Rows from block 7 of the audio encoder, named by matrix and row number. Rows with one number belong to one channel. Each number is 200 + 20 x the weight over its row's rms, rounded and kept within 0 to 999. All counts start at 0. After the name is the row's rms in percent of the matrix's.
# convs0: first width-5 conv, stride 2 (encoder.blocks.7.convs.0.weight, 288x240x5), inputs 234-239, a 5 kernel for each
# convs1: second width-5 conv (encoder.blocks.7.convs.1.weight, 288x288x5, transposed), outputs 221-237, a 5 kernel for each
convs0.118,102,166,183,210,202,173,208,210,227,210,180,183,193,187,206,199,199,213,229,294,200,210,170,196,180,194,193,227,195,209,189
convs0.119,068,168,197,165,198,210,185,207,212,217,192,204,188,200,212,217,201,206,207,162,176,205,223,186,197,187,185,195,202,208,172
convs0.120,074,192,218,184,240,184,220,188,243,197,198,209,182,213,185,206,192,233,193,228,172,209,228,202,201,220,160,195,217,205,186
convs0.121,083,188,201,180,174,165,235,205,199,206,216,220,208,212,221,210,188,193,217,205,211,194,208,200,206,195,173,207,212,224,217
convs0.122,094,222,215,223,225,214,176,176,177,203,168,223,200,201,186,172,224,198,167,196,204,212,185,225,206,185,193,204,201,183,203
convs0.123,082,190,190,194,192,183,209,190,232,208,187,211,188,193,196,172,222,194,159,191,220,198,185,206,213,198,217,222,200,192,196
convs0.124,090,194,191,203,177,213,217,220,216,186,205,204,193,207,227,203,214,192,198,199,176,199,184,190,217,205,190,195,220,216,188
convs0.125,105,187,162,219,184,218,209,196,194,215,229,230,204,208,189,211,202,260,203,139,212,230,183,186,182,197,214,216,190,188,200
convs0.126,097,206,201,196,196,187,222,210,207,230,219,206,224,208,202,228,205,240,181,220,237,210,198,188,184,187,196,209,199,208,228
convs0.127,105,176,208,227,225,209,218,225,194,212,186,217,200,204,233,203,180,189,195,159,176,204,229,214,212,205,212,183,200,183,207
convs0.128,060,201,200,223,231,198,217,203,169,207,175,179,214,181,212,172,211,234,228,189,224,222,159,179,194,192,218,205,195,198,202
convs0.129,150,208,163,195,198,215,211,211,182,167,198,206,186,186,183,194,162,197,227,220,162,178,206,219,191,212,178,213,209,221,194
convs0.130,118,232,204,220,236,191,186,207,196,208,222,211,167,192,189,162,213,169,201,222,168,204,200,201,204,220,171,234,204,206,203
convs0.131,082,179,189,205,161,207,189,202,194,221,236,193,169,181,179,199,200,228,244,214,254,196,208,197,204,223,202,228,177,160,188
convs0.132,108,178,245,222,179,184,198,197,200,187,208,201,241,202,224,189,163,201,221,167,226,212,206,208,212,180,188,193,201,204,194
convs0.133,117,220,222,184,174,201,200,193,187,182,197,181,190,204,203,151,158,177,188,209,176,209,228,195,221,186,199,203,236,208,223
convs0.134,085,201,207,217,218,192,217,215,168,179,179,209,190,193,208,197,158,216,218,171,208,193,234,214,236,227,196,204,195,173,212
convs0.135,072,203,161,220,185,188,203,161,227,218,210,200,218,176,204,199,184,145,180,192,201,191,180,182,234,210,204,198,222,212,217
convs0.136,086,206,175,232,238,207,192,228,199,207,181,207,209,184,206,169,191,226,210,199,174,196,224,217,180,215,182,206,229,231,177
convs0.137,075,193,223,204,216,143,214,233,172,184,233,206,200,219,178,208,177,257,216,202,155,204,223,195,216,210,203,212,204,217,212
convs0.138,097,200,202,201,176,223,191,197,192,230,181,178,201,196,191,190,192,149,155,158,197,194,228,216,204,193,186,194,207,207,232
convs0.139,090,243,197,204,202,170,202,203,201,211,209,188,189,206,195,194,185,175,182,245,186,194,202,212,211,210,207,213,210,202,193
convs0.140,109,257,192,188,234,196,221,222,204,211,216,200,183,221,212,213,223,195,165,220,205,206,183,191,198,214,200,214,226,197,210
convs0.141,055,238,175,203,201,165,202,183,186,214,239,175,192,189,202,192,227,226,210,273,252,205,191,204,205,196,186,200,209,185,198
convs0.142,082,197,198,193,201,178,168,172,220,193,230,213,197,204,207,200,172,154,162,215,223,191,200,219,211,204,191,193,201,205,206
convs0.143,088,243,223,206,197,180,209,231,196,214,210,219,210,195,214,211,214,219,191,206,218,214,217,165,227,182,216,207,225,187,213
convs0.144,081,190,204,228,210,229,202,220,158,206,187,222,187,189,187,197,225,181,159,193,181,229,188,192,234,194,217,216,195,167,166
convs0.145,083,199,182,225,192,201,233,147,213,209,188,217,181,171,183,183,196,204,190,225,194,194,193,211,210,209,189,233,193,227,193
convs0.146,096,173,203,223,220,191,217,169,200,198,216,212,216,201,217,187,208,165,220,206,239,190,187,186,229,188,203,185,212,172,187
convs0.147,081,219,209,163,178,200,184,189,211,174,188,199,169,184,179,221,172,204,200,152,201,187,215,188,171,203,202,190,197,213,202
convs0.148,094,199,194,198,207,196,200,180,194,201,214,207,191,184,203,187,150,174,197,216,229,214,187,203,220,219,170,218,203,204,215
convs0.149,076,186,220,188,173,155,211,186,203,173,205,206,191,179,129,167,172,207,208,230,204,199,191,177,160,180,179,192,201,207,176
convs0.150,205,195,327,210,166,210,210,203,183,179,178,189,206,196,182,199,197,190,223,190,215,210,178,201,205,156,194,197,190,144,199
convs0.151,091,201,198,193,217,219,210,183,189,204,200,203,203,195,207,192,204,190,214,167,209,218,194,207,208,196,217,228,199,188,234
convs0.152,124,231,198,231,190,193,204,220,210,183,215,179,232,183,194,203,244,187,201,224,234,189,214,211,240,213,187,197,214,194,174
convs0.153,095,174,212,175,205,213,209,217,186,194,213,207,190,183,217,193,216,213,206,207,181,222,200,198,204,194,208,210,200,204,210
convs0.154,075,197,211,190,187,191,186,171,228,178,174,221,188,198,180,184,172,178,188,175,212,181,202,178,193,208,185,161,247,212,209
convs0.155,088,179,172,191,195,169,208,178,221,177,226,192,196,216,186,205,230,198,192,206,203,190,222,191,195,204,192,196,220,189,195
convs0.156,089,204,233,185,183,199,233,217,200,203,201,191,212,214,216,180,207,190,217,196,227,205,215,187,192,178,201,220,184,195,184
convs0.157,092,222,175,194,171,186,185,195,200,219,214,187,175,211,217,198,177,204,199,232,181,215,206,214,211,211,186,188,213,206,190
convs0.158,118,182,205,195,236,209,198,205,187,198,206,191,211,193,185,217,214,235,211,197,188,186,190,192,185,187,201,201,182,214,196
convs0.159,070,184,195,181,183,177,219,175,221,166,210,185,218,187,164,204,183,205,230,194,207,190,198,206,228,204,188,214,202,197,208
convs0.160,081,193,235,197,231,216,189,201,189,195,169,209,225,170,209,206,207,224,235,197,189,200,215,198,218,185,216,209,195,193,190
convs0.161,112,192,167,192,195,202,193,179,193,197,162,178,176,185,179,207,225,214,196,194,170,217,218,211,189,189,195,201,205,168,218
convs0.162,078,217,152,185,201,182,217,201,196,212,224,212,199,218,185,218,174,163,177,216,182,217,196,165,195,211,200,221,208,218,215
convs0.163,102,156,184,209,201,231,190,232,189,206,221,197,192,212,178,199,160,168,264,242,198,223,195,210,179,193,199,183,207,219,171
convs0.164,121,206,201,179,210,173,192,236,183,215,205,231,185,195,207,179,213,177,210,194,176,173,200,217,216,190,203,197,196,248,183
convs0.165,085,195,178,221,203,171,193,204,192,234,195,227,218,196,188,202,153,183,186,177,191,171,195,199,190,218,222,199,214,215,221
convs0.166,101,161,153,192,205,202,184,183,224,185,214,200,210,201,215,221,215,177,224,204,186,204,179,209,204,187,197,207,202,199,210
convs0.167,089,194,176,232,245,220,206,189,215,221,175,178,224,212,181,183,223,244,138,206,236,203,187,174,204,212,192,214,201,193,179
convs0.168,069,202,175,170,185,174,207,186,203,192,191,192,217,184,200,185,204,170,204,212,182,201,189,218,213,182,188,203,204,228,219
convs0.169,062,211,178,172,209,159,202,192,178,211,174,188,211,197,198,181,175,218,197,200,237,187,205,187,199,208,214,249,183,202,195
convs0.170,083,187,184,186,198,207,230,190,184,212,189,192,204,204,209,226,209,213,198,196,208,200,200,182,203,198,203,182,193,199,197
convs0.171,154,180,205,217,274,229,197,243,196,199,171,214,211,196,197,174,145,210,188,193,195,183,208,197,191,195,207,178,202,164,197
convs0.172,098,206,218,217,216,166,186,216,215,188,228,191,182,199,239,208,188,222,191,188,213,204,188,195,192,191,217,220,204,200,206
convs0.173,103,208,205,183,204,181,209,190,189,204,171,200,218,197,183,185,203,218,233,195,238,185,218,193,206,208,195,201,215,191,197
convs0.174,120,205,215,227,187,184,196,187,209,212,193,216,210,186,202,200,188,192,218,157,225,210,194,181,219,202,192,215,170,194,199
convs0.175,106,191,235,186,172,194,169,203,237,205,196,214,205,212,195,206,175,176,199,204,219,199,201,190,202,215,181,171,196,201,194
convs1.118,102,207,203,216,183,210,180,193,179,212,208,189,196,194,175,176,230,252,207,176,171,210,190,193,175,177,195,204,180,165,186,209,210,183,169,216,187,150,256,185,174,208,182,160,192,204,176,192,204,165,184,198,206,180,185,179,202,252,183,193,181,199,167,182,195,192,173,217,183,171,198,229,187,208,218,186,214,194,176,182,184,231,188,192,198,194
convs1.119,077,223,203,174,199,192,217,198,212,198,178,164,234,201,206,200,208,207,161,148,161,186,194,175,221,224,212,183,176,191,211,199,187,200,217,226,173,254,197,197,173,199,244,224,177,223,176,189,183,203,196,191,211,198,201,189,179,216,197,212,210,186,199,207,180,205,186,175,231,220,198,205,197,202,214,206,188,170,185,189,178,200,265,216,219,174
convs1.120,081,224,219,209,206,218,192,205,210,188,207,208,196,219,211,204,177,199,191,210,194,237,207,190,213,211,214,212,237,176,205,225,197,204,188,191,201,196,168,172,233,230,182,207,210,169,195,202,196,175,202,197,203,219,191,235,181,228,202,220,174,220,223,230,201,214,227,166,164,208,187,198,202,185,197,195,191,192,202,181,193,196,204,183,213,198
convs1.121,082,200,209,220,189,202,209,204,196,198,211,213,205,204,227,159,202,197,195,212,182,220,183,211,188,182,190,217,189,184,174,192,198,233,216,254,222,223,203,197,209,197,207,192,227,229,231,215,176,220,208,225,201,212,211,212,224,215,212,198,198,246,182,242,184,189,221,221,202,190,184,191,192,193,170,209,215,199,213,209,208,192,174,170,188,150
convs1.122,097,179,208,214,186,178,179,206,206,215,183,188,191,191,161,198,188,221,226,189,180,203,194,220,207,223,197,194,207,200,180,243,205,225,213,197,177,224,211,205,200,154,218,184,189,194,211,230,209,194,203,207,190,214,248,156,166,202,210,221,196,182,215,178,207,195,170,198,171,161,203,179,209,205,177,179,204,202,184,219,183,218,225,181,196,170
convs1.123,084,209,197,226,220,204,196,201,210,192,217,212,219,211,183,218,223,236,198,233,185,173,196,203,226,167,220,206,193,202,200,169,191,245,206,196,225,244,207,209,211,234,185,203,231,179,230,199,237,161,198,217,197,220,197,206,182,213,196,211,178,222,255,198,166,225,180,198,206,214,222,218,207,177,219,195,235,192,187,190,202,194,197,177,204,205
convs1.124,090,205,219,190,175,195,200,200,190,204,200,217,188,194,191,204,236,180,196,205,238,175,229,144,176,222,151,162,190,225,213,218,189,212,187,244,218,159,201,188,198,190,168,207,223,204,188,232,198,203,190,187,194,214,198,209,208,209,183,154,192,248,190,230,196,232,200,188,204,183,186,202,188,219,239,222,174,203,205,210,212,211,232,168,179,219
convs1.125,105,195,203,154,213,204,181,200,199,207,181,217,209,159,234,202,216,190,211,187,154,176,199,202,185,235,177,190,205,238,208,177,185,212,223,229,200,188,212,216,210,178,199,187,219,199,192,201,173,193,201,209,197,188,210,187,216,192,178,180,212,208,158,210,206,205,174,206,177,207,167,223,226,248,232,212,184,211,181,180,203,203,193,185,213,181
convs1.126,099,188,224,228,196,232,192,185,185,220,183,204,192,180,208,214,202,186,149,216,185,244,198,152,216,197,169,202,220,211,183,229,186,202,225,171,247,231,194,218,210,230,204,216,228,208,219,213,194,170,199,201,202,200,204,197,239,201,180,200,189,216,169,183,198,209,158,219,192,208,213,176,198,196,217,209,194,164,205,220,228,199,232,189,171,200
convs1.127,109,169,171,197,190,166,201,193,189,194,221,242,239,197,207,212,214,208,188,206,180,203,188,181,216,200,240,211,202,233,205,228,192,212,165,191,182,213,197,210,207,157,188,229,191,191,194,183,187,193,172,217,195,211,194,188,194,213,208,215,241,220,179,199,201,206,197,238,180,180,194,222,189,213,224,182,189,184,185,215,214,199,196,185,192,203
convs1.128,072,189,219,180,179,186,174,218,183,199,194,197,184,193,202,195,197,215,179,263,212,228,162,221,187,181,203,219,198,167,175,228,200,224,218,211,185,206,155,205,190,164,167,219,184,199,208,213,168,173,180,177,180,188,204,176,192,209,211,232,209,188,179,281,171,213,212,212,200,179,194,155,205,205,200,180,225,210,209,208,176,192,192,162,184,214
convs1.129,135,234,196,214,182,200,197,186,243,191,198,171,210,227,214,163,211,179,201,177,248,137,214,153,237,197,218,192,193,185,221,191,225,218,202,238,227,198,223,215,231,243,198,185,211,198,242,190,183,195,198,195,202,206,174,203,226,200,247,188,219,189,196,217,188,163,208,199,223,181,182,213,239,220,221,211,203,203,197,199,171,223,167,213,184,208
convs1.130,117,173,159,205,203,203,191,187,184,197,203,213,180,199,192,189,238,210,226,172,158,199,193,216,154,186,243,216,224,192,183,196,216,228,225,210,186,171,188,180,205,196,231,179,214,193,186,197,220,194,194,219,213,198,181,200,167,229,206,153,200,191,183,223,175,179,183,172,209,205,191,188,177,205,210,203,209,168,204,199,199,178,202,238,202,207
convs1.131,088,187,210,211,195,190,173,233,172,206,208,187,212,185,195,216,176,195,217,221,209,217,172,220,171,196,240,206,217,171,212,221,214,210,198,172,206,165,192,209,222,212,166,213,186,223,194,199,224,199,173,185,204,204,218,187,190,173,229,221,215,192,218,225,200,197,190,233,232,217,233,176,191,192,228,181,216,209,196,181,220,199,225,245,162,210
convs1.132,107,156,175,201,189,208,178,179,180,207,193,251,208,192,201,184,230,249,165,197,184,178,202,231,165,213,192,234,211,214,203,221,210,179,186,170,199,231,191,205,210,188,200,182,221,219,182,186,205,227,189,179,204,188,186,218,172,205,207,232,224,204,205,191,223,200,186,207,218,242,195,211,225,220,215,213,202,190,258,230,215,212,192,215,194,250
convs1.133,115,219,202,222,172,216,186,179,213,183,173,219,206,208,185,209,179,190,198,184,223,186,201,204,178,213,192,223,230,195,210,222,219,208,211,221,213,229,204,196,223,197,154,157,208,200,186,203,196,237,182,208,199,198,186,195,151,216,202,191,179,190,200,220,192,214,228,230,202,239,203,189,196,180,206,216,202,189,225,212,201,208,195,189,195,199
convs1.134,087,157,170,183,187,215,214,173,214,209,166,220,211,188,221,190,200,181,208,202,217,208,193,206,203,213,225,206,210,213,180,181,191,186,216,213,212,179,184,179,201,197,209,214,185,174,227,161,206,209,195,207,193,188,205,208,183,196,218,201,221,237,207,206,189,251,201,219,190,182,188,220,221,203,207,208,204,221,185,186,196,174,204,246,233,212
convs1.135,082,203,208,188,194,244,192,187,183,206,192,223,179,185,181,188,197,223,208,175,189,202,187,218,179,235,186,238,211,221,202,226,202,177,191,229,174,214,197,202,195,203,194,178,164,209,183,197,191,207,182,224,221,214,251,226,226,207,213,230,241,205,188,200,232,234,204,211,187,168,192,229,208,193,207,179,208,197,229,185,192,190,213,198,217,267
convs1.136,082,214,199,214,168,253,209,203,187,209,203,192,180,187,223,209,185,175,191,173,234,210,203,160,233,222,217,184,216,226,223,196,211,203,216,221,212,186,180,146,206,217,207,207,200,219,214,215,204,185,217,190,205,203,175,190,205,210,201,207,190,197,215,215,193,191,193,194,211,205,191,202,191,175,230,194,206,213,208,180,215,243,208,196,199,149
convs1.137,083,186,239,207,245,171,191,197,217,242,217,227,159,246,219,153,241,203,208,187,226,181,197,179,162,231,192,225,201,180,183,181,208,207,160,177,244,212,182,203,208,194,207,194,181,214,208,223,227,206,207,215,193,231,192,213,171,214,178,207,195,204,239,181,141,183,222,189,234,178,183,176,167,169,216,180,187,199,178,200,213,205,179,195,186,179
convs1.138,099,235,217,182,200,194,175,237,191,186,206,210,207,203,180,165,165,141,171,179,174,160,168,212,174,230,205,202,191,197,226,161,206,198,205,186,193,180,203,199,218,179,215,150,200,172,205,223,231,245,197,209,198,195,193,199,174,204,203,198,193,192,226,184,241,189,191,194,192,200,191,154,204,200,217,189,211,216,205,191,211,161,215,258,210,208
convs1.139,094,252,208,204,200,191,194,194,181,219,202,201,200,232,181,186,250,181,169,187,267,203,180,241,206,178,195,231,209,227,210,204,196,223,209,264,195,180,192,198,201,205,183,168,196,196,192,185,208,193,168,207,193,192,181,196,235,184,227,192,217,219,169,211,198,201,220,191,215,230,187,216,188,203,240,215,212,233,220,190,205,233,225,176,192,224
convs1.140,107,198,213,200,222,167,202,204,198,203,207,238,234,235,210,197,238,166,205,171,208,209,192,200,176,183,198,192,188,227,194,186,177,185,190,178,188,226,203,206,180,201,217,172,198,172,176,214,200,245,208,212,203,211,214,189,201,247,201,191,211,198,206,192,167,178,203,199,191,185,184,197,203,224,196,242,193,169,151,189,198,191,209,190,184,145
convs1.141,066,204,219,190,187,240,210,181,200,199,197,214,226,181,207,201,240,211,228,178,204,166,175,180,230,194,189,205,184,209,215,186,216,179,201,238,190,200,207,171,211,217,208,200,181,192,195,206,207,206,209,190,192,188,206,212,197,227,174,201,172,201,196,195,212,153,183,215,179,215,210,221,187,200,207,198,205,198,210,201,198,186,150,207,205,212
convs1.142,087,227,209,195,196,230,189,191,205,194,182,159,161,171,185,193,230,178,176,209,233,195,221,222,156,226,235,189,213,172,207,194,191,198,225,206,204,189,202,184,215,212,200,180,264,198,188,183,209,208,190,219,195,217,175,196,211,186,189,164,183,187,189,247,236,210,208,219,205,199,208,198,200,196,246,210,240,201,197,220,186,199,184,185,172,244
convs1.143,096,195,193,189,187,176,209,215,201,192,209,189,201,187,223,216,186,191,168,185,179,184,180,199,217,193,215,186,209,212,191,228,204,210,241,209,217,171,165,187,221,221,197,149,188,181,173,180,220,203,199,204,201,215,204,179,169,172,208,188,139,197,199,188,183,198,175,191,206,214,209,184,187,192,189,169,188,185,199,180,185,189,189,203,175,187
convs1.144,088,242,182,176,190,207,197,191,190,212,223,252,229,197,174,209,186,198,234,193,222,132,204,183,180,220,206,213,207,209,207,162,185,205,197,186,177,167,204,175,194,181,147,192,201,204,156,219,242,201,197,225,225,215,210,211,171,188,211,183,178,166,175,181,189,193,185,215,218,183,188,187,198,196,202,179,187,188,199,198,212,196,181,182,154,206
convs1.145,085,223,144,190,199,224,164,192,219,199,196,226,195,219,181,210,233,180,224,210,165,184,209,234,187,184,207,237,220,196,222,187,160,148,157,189,200,202,191,225,222,167,172,211,195,206,186,177,213,199,188,185,190,188,190,185,178,204,162,174,172,167,242,169,189,200,210,223,220,184,232,189,190,177,191,196,210,178,192,214,207,202,217,185,212,238
convs1.146,098,220,193,212,195,233,196,191,203,215,211,148,219,222,179,177,205,229,171,223,209,237,196,152,222,219,218,196,170,156,195,203,201,235,215,196,178,194,166,195,164,193,159,185,194,171,195,186,202,212,179,216,210,208,204,204,203,203,235,201,174,210,195,206,205,201,217,227,206,217,241,214,204,199,199,205,168,176,196,191,165,192,168,211,164,206
convs1.147,088,188,202,207,198,242,195,179,201,178,184,208,174,193,193,179,220,191,238,189,232,169,206,184,194,197,142,208,201,195,164,182,170,171,203,195,198,198,192,194,211,173,184,167,213,225,149,209,199,209,188,171,181,193,161,210,181,174,202,197,214,176,206,222,212,208,201,219,236,235,211,170,209,206,193,217,190,222,206,195,201,207,175,173,193,166
convs1.148,097,199,179,202,197,193,162,204,209,204,209,213,221,223,190,191,197,188,166,265,215,186,190,184,207,205,203,201,224,225,204,215,211,208,219,202,199,200,161,182,155,184,227,180,179,151,183,232,205,211,227,207,206,206,189,209,194,208,239,181,208,195,204,214,203,209,195,214,187,208,152,215,195,202,219,207,193,195,213,231,209,196,217,200,191,197
convs1.149,087,200,215,208,233,202,192,197,227,188,208,238,192,168,221,160,183,168,188,217,235,204,217,192,159,245,215,203,185,180,222,203,205,211,211,201,199,190,184,192,167,190,153,197,177,170,242,212,220,206,199,188,212,197,192,188,234,200,219,184,233,222,200,202,192,194,211,181,198,206,225,190,187,206,181,187,200,209,213,178,227,239,179,211,177,231
convs1.150,166,189,247,176,231,193,193,182,207,207,222,180,185,180,197,213,186,169,162,189,233,184,211,181,196,215,186,203,202,192,173,238,216,216,204,213,219,174,186,211,210,180,200,222,201,196,178,209,209,182,191,201,207,204,204,208,210,236,201,181,205,201,171,206,192,196,209,204,219,175,184,201,182,211,194,188,199,185,183,220,220,193,198,188,169,206
convs1.151,093,221,188,239,185,180,201,212,168,185,185,216,201,184,176,196,205,236,161,177,200,245,197,206,231,168,181,250,201,220,208,183,189,203,173,199,240,219,211,257,217,170,232,169,200,206,171,157,229,192,196,185,175,220,189,190,204,185,188,215,243,211,166,175,190,199,206,255,194,210,191,179,200,224,187,204,179,215,192,199,187,231,192,183,182,168
convs1.152,124,188,220,247,179,194,180,193,190,214,185,225,229,179,237,236,185,206,207,209,220,223,189,194,137,185,193,202,227,182,222,183,181,212,182,186,182,181,183,187,186,168,187,202,183,187,207,220,189,215,186,211,192,216,201,205,167,195,185,164,166,213,197,188,222,183,176,196,215,185,210,159,229,172,205,221,181,224,192,184,167,190,159,236,229,188
convs1.153,105,228,191,153,209,196,198,174,192,201,189,207,207,189,215,179,195,190,217,191,186,161,155,158,158,205,234,217,177,169,195,168,196,161,194,204,241,193,192,226,210,196,220,172,214,207,244,188,197,183,185,214,239,216,202,210,210,214,208,180,233,199,206,168,226,202,194,182,184,187,173,205,186,195,228,192,209,216,206,192,204,211,189,193,185,199
convs1.154,085,191,198,196,225,186,182,202,206,211,203,207,217,184,192,169,216,175,209,175,202,181,168,214,206,213,234,184,212,186,206,187,217,197,181,216,190,159,205,178,210,181,225,177,198,188,183,220,195,235,185,206,226,194,225,193,194,181,239,196,172,218,210,216,194,189,172,183,197,164,193,208,228,243,210,203,211,197,187,200,193,206,185,194,250,194
convs1.155,091,177,207,235,190,244,181,191,214,208,202,199,161,179,193,191,212,210,225,184,219,224,249,206,163,187,212,169,226,215,212,206,196,210,209,197,213,204,213,197,191,183,189,163,209,211,194,177,210,207,190,201,217,191,204,211,235,179,222,206,226,188,207,220,191,175,187,177,240,191,235,213,172,161,167,201,210,169,224,178,208,203,204,224,213,223
convs1.156,091,206,228,209,207,208,189,193,226,208,211,175,193,176,211,209,200,205,189,223,198,234,218,143,150,185,211,206,191,185,183,197,209,170,189,197,195,154,224,180,200,230,205,177,217,200,199,217,218,208,189,206,194,216,192,198,226,191,159,206,198,184,169,246,209,178,229,198,216,218,167,207,197,202,174,226,203,181,199,227,193,220,185,199,175,197
convs1.157,096,180,210,182,193,200,194,200,203,206,218,215,216,203,207,209,183,193,167,184,218,202,171,173,202,220,195,182,192,185,194,204,205,198,199,174,208,184,178,198,192,162,217,206,222,172,181,162,176,158,189,200,207,203,211,211,186,189,222,223,206,212,202,209,191,219,191,185,165,194,169,177,199,197,199,206,198,210,184,213,214,195,213,186,206,184
convs1.158,120,199,219,178,188,217,215,187,214,211,184,225,194,201,214,241,205,170,208,189,159,199,205,214,201,205,198,196,201,214,185,196,135,196,213,222,192,202,204,175,203,184,197,191,198,223,189,230,203,211,236,200,195,189,203,209,191,169,226,219,217,198,237,178,174,220,183,189,210,192,191,184,190,169,193,231,204,223,210,200,195,182,193,199,196,191
convs1.159,074,195,195,199,174,222,207,208,208,183,175,214,216,224,202,254,153,224,218,182,195,166,221,236,191,181,204,211,212,189,217,212,204,207,174,175,226,229,189,224,222,201,246,129,194,170,214,172,217,195,215,188,185,194,208,196,197,202,248,181,206,192,167,170,180,233,192,204,204,204,198,199,189,187,225,213,193,215,192,212,234,200,184,195,202,195
convs1.160,094,216,190,191,198,221,194,203,199,205,191,165,231,217,210,238,202,180,174,237,202,241,220,219,185,185,223,210,225,199,180,200,189,202,197,180,210,174,181,208,230,202,220,233,219,177,164,240,227,163,169,187,192,235,192,203,197,184,190,208,209,195,222,195,192,203,186,205,186,194,225,185,198,212,188,187,162,179,190,194,212,215,191,216,233,205
convs1.161,106,229,182,170,206,202,220,205,200,229,199,161,200,204,195,200,158,179,185,249,252,229,174,220,210,183,190,201,184,202,175,205,195,177,199,217,204,225,218,224,186,231,205,197,179,232,205,193,196,188,195,217,189,177,179,207,212,175,227,210,180,188,192,216,198,185,196,229,178,179,204,208,212,185,220,203,218,226,226,202,197,206,161,189,201,244
convs1.162,084,220,196,202,205,204,185,170,216,183,207,190,229,210,169,195,231,194,210,180,179,231,207,209,233,187,220,188,166,196,220,205,199,185,201,191,198,193,209,221,193,177,195,206,166,233,208,182,200,189,173,203,203,219,200,187,211,226,198,193,225,198,190,179,187,180,228,193,192,192,183,199,201,220,208,246,178,205,194,213,226,174,162,196,196,201
convs1.163,105,187,212,200,208,197,196,221,212,198,200,225,184,210,228,230,172,214,228,220,224,253,183,173,189,221,192,197,176,200,215,163,184,176,175,182,196,173,192,175,174,213,195,184,221,199,196,218,179,196,198,213,203,206,202,211,207,164,195,170,246,225,206,186,219,190,187,228,207,256,209,200,169,187,183,199,213,203,189,196,217,185,212,226,200,186
convs1.164,115,217,184,227,201,204,189,195,218,186,181,171,191,184,178,193,219,144,169,169,220,194,182,199,218,187,213,215,197,220,239,167,203,176,181,195,205,169,207,191,208,224,184,140,194,177,160,217,191,219,200,190,192,202,217,205,220,197,229,209,193,193,177,205,198,181,182,173,200,201,176,206,216,173,196,220,174,195,192,177,205,225,183,212,222,234
convs1.165,090,228,149,174,203,189,192,208,191,209,198,162,212,182,192,220,221,140,205,195,169,188,231,195,200,189,202,177,199,200,209,197,202,225,251,220,184,198,224,195,179,237,167,194,191,201,187,199,185,210,164,202,209,213,225,187,212,237,194,253,181,202,204,239,227,205,213,210,183,204,224,186,208,195,165,171,203,201,209,208,172,250,146,193,231,210
convs1.166,097,239,198,190,188,221,194,213,154,211,192,187,200,195,166,196,199,188,197,224,183,201,178,232,218,180,189,189,166,160,217,189,210,196,166,169,233,237,205,186,157,209,211,222,212,216,208,215,227,196,193,178,219,178,195,211,224,164,189,195,190,194,233,187,180,183,219,214,203,177,228,216,202,182,177,208,190,179,194,214,168,193,203,172,213,198
convs1.167,085,203,239,212,209,169,198,222,208,212,197,184,196,191,212,181,180,188,197,237,201,209,216,204,210,218,201,210,174,189,200,197,192,238,202,179,184,217,173,200,180,209,163,217,187,214,183,221,196,231,226,193,191,197,192,212,245,235,208,189,173,223,210,192,176,165,186,193,193,218,206,219,192,174,218,186,212,178,231,191,176,230,229,190,170,211
convs1.168,060,173,203,208,206,195,180,227,187,187,178,187,184,182,206,214,173,191,207,230,165,184,208,212,159,199,183,184,210,240,171,186,195,191,177,196,197,209,209,210,144,191,189,177,183,184,191,194,203,198,193,204,197,202,216,203,205,178,208,193,173,231,190,232,219,171,227,216,207,210,250,201,219,181,223,202,198,189,195,202,202,174,204,209,194,166
convs1.169,071,181,201,229,198,187,189,216,191,203,176,175,186,182,208,192,244,219,180,218,230,200,173,225,149,204,197,203,212,216,183,185,196,158,225,199,208,176,174,216,197,200,177,206,218,189,209,241,182,180,221,199,181,206,193,196,239,198,214,178,204,199,223,190,202,196,191,246,208,163,204,191,188,214,212,204,194,219,196,181,187,236,181,172,208,215
convs1.170,085,223,187,202,198,199,188,191,187,223,205,181,186,205,175,219,159,214,149,189,205,196,208,199,170,172,217,212,186,167,188,225,196,205,170,202,241,179,178,226,220,186,187,207,189,218,204,219,204,199,191,204,189,204,196,183,204,243,203,185,195,178,222,215,226,235,212,159,173,182,185,212,189,178,200,191,206,201,181,172,215,203,176,189,207,230
convs1.171,148,201,179,182,200,184,188,202,208,191,199,217,234,212,189,140,168,218,210,155,197,189,216,158,202,249,206,192,192,184,202,217,190,196,212,230,220,187,196,178,208,183,205,224,203,174,182,214,225,202,247,211,204,214,204,184,226,192,210,168,230,197,196,189,181,227,174,174,182,190,193,186,198,195,198,176,202,213,180,206,200,202,208,177,192,235
convs1.172,097,179,226,217,234,143,194,208,205,181,210,171,174,208,159,194,167,244,180,217,204,200,177,239,176,186,173,198,204,208,189,195,208,189,209,211,229,196,230,203,184,216,221,217,192,175,178,196,207,185,192,183,199,204,186,204,206,183,238,201,189,200,196,195,255,189,213,207,218,186,160,193,188,192,196,183,198,215,199,205,229,173,207,184,192,200
convs1.173,107,154,182,178,207,174,186,197,194,205,216,203,200,196,225,215,203,221,192,223,166,207,199,202,187,185,178,204,192,211,205,227,172,203,207,188,206,190,198,179,210,204,204,182,194,208,208,183,210,231,227,190,184,195,219,197,214,193,186,230,197,178,181,142,179,214,199,217,215,205,212,183,196,229,184,210,212,197,195,216,210,168,196,190,215,203
convs1.174,119,198,219,183,190,163,204,222,226,201,202,198,168,204,235,179,226,218,176,237,190,223,188,181,207,160,174,235,238,238,164,221,174,163,181,204,204,213,187,191,205,191,211,194,185,222,240,179,186,203,203,185,211,218,208,228,208,207,184,211,193,167,155,191,204,201,204,219,232,234,211,186,204,198,209,166,240,213,231,210,196,256,261,175,181,215
convs1.175,104,175,197,190,179,202,173,201,214,204,215,185,239,195,173,165,184,173,225,185,204,200,220,210,212,196,233,231,169,181,193,184,183,196,177,179,187,209,193,201,210,211,183,193,191,199,213,178,185,201,222,198,200,182,220,194,218,242,214,170,173,182,225,182,221,200,210,197,216,186,163,228,213,183,199,158,178,185,235,186,221,197,214,235,195,184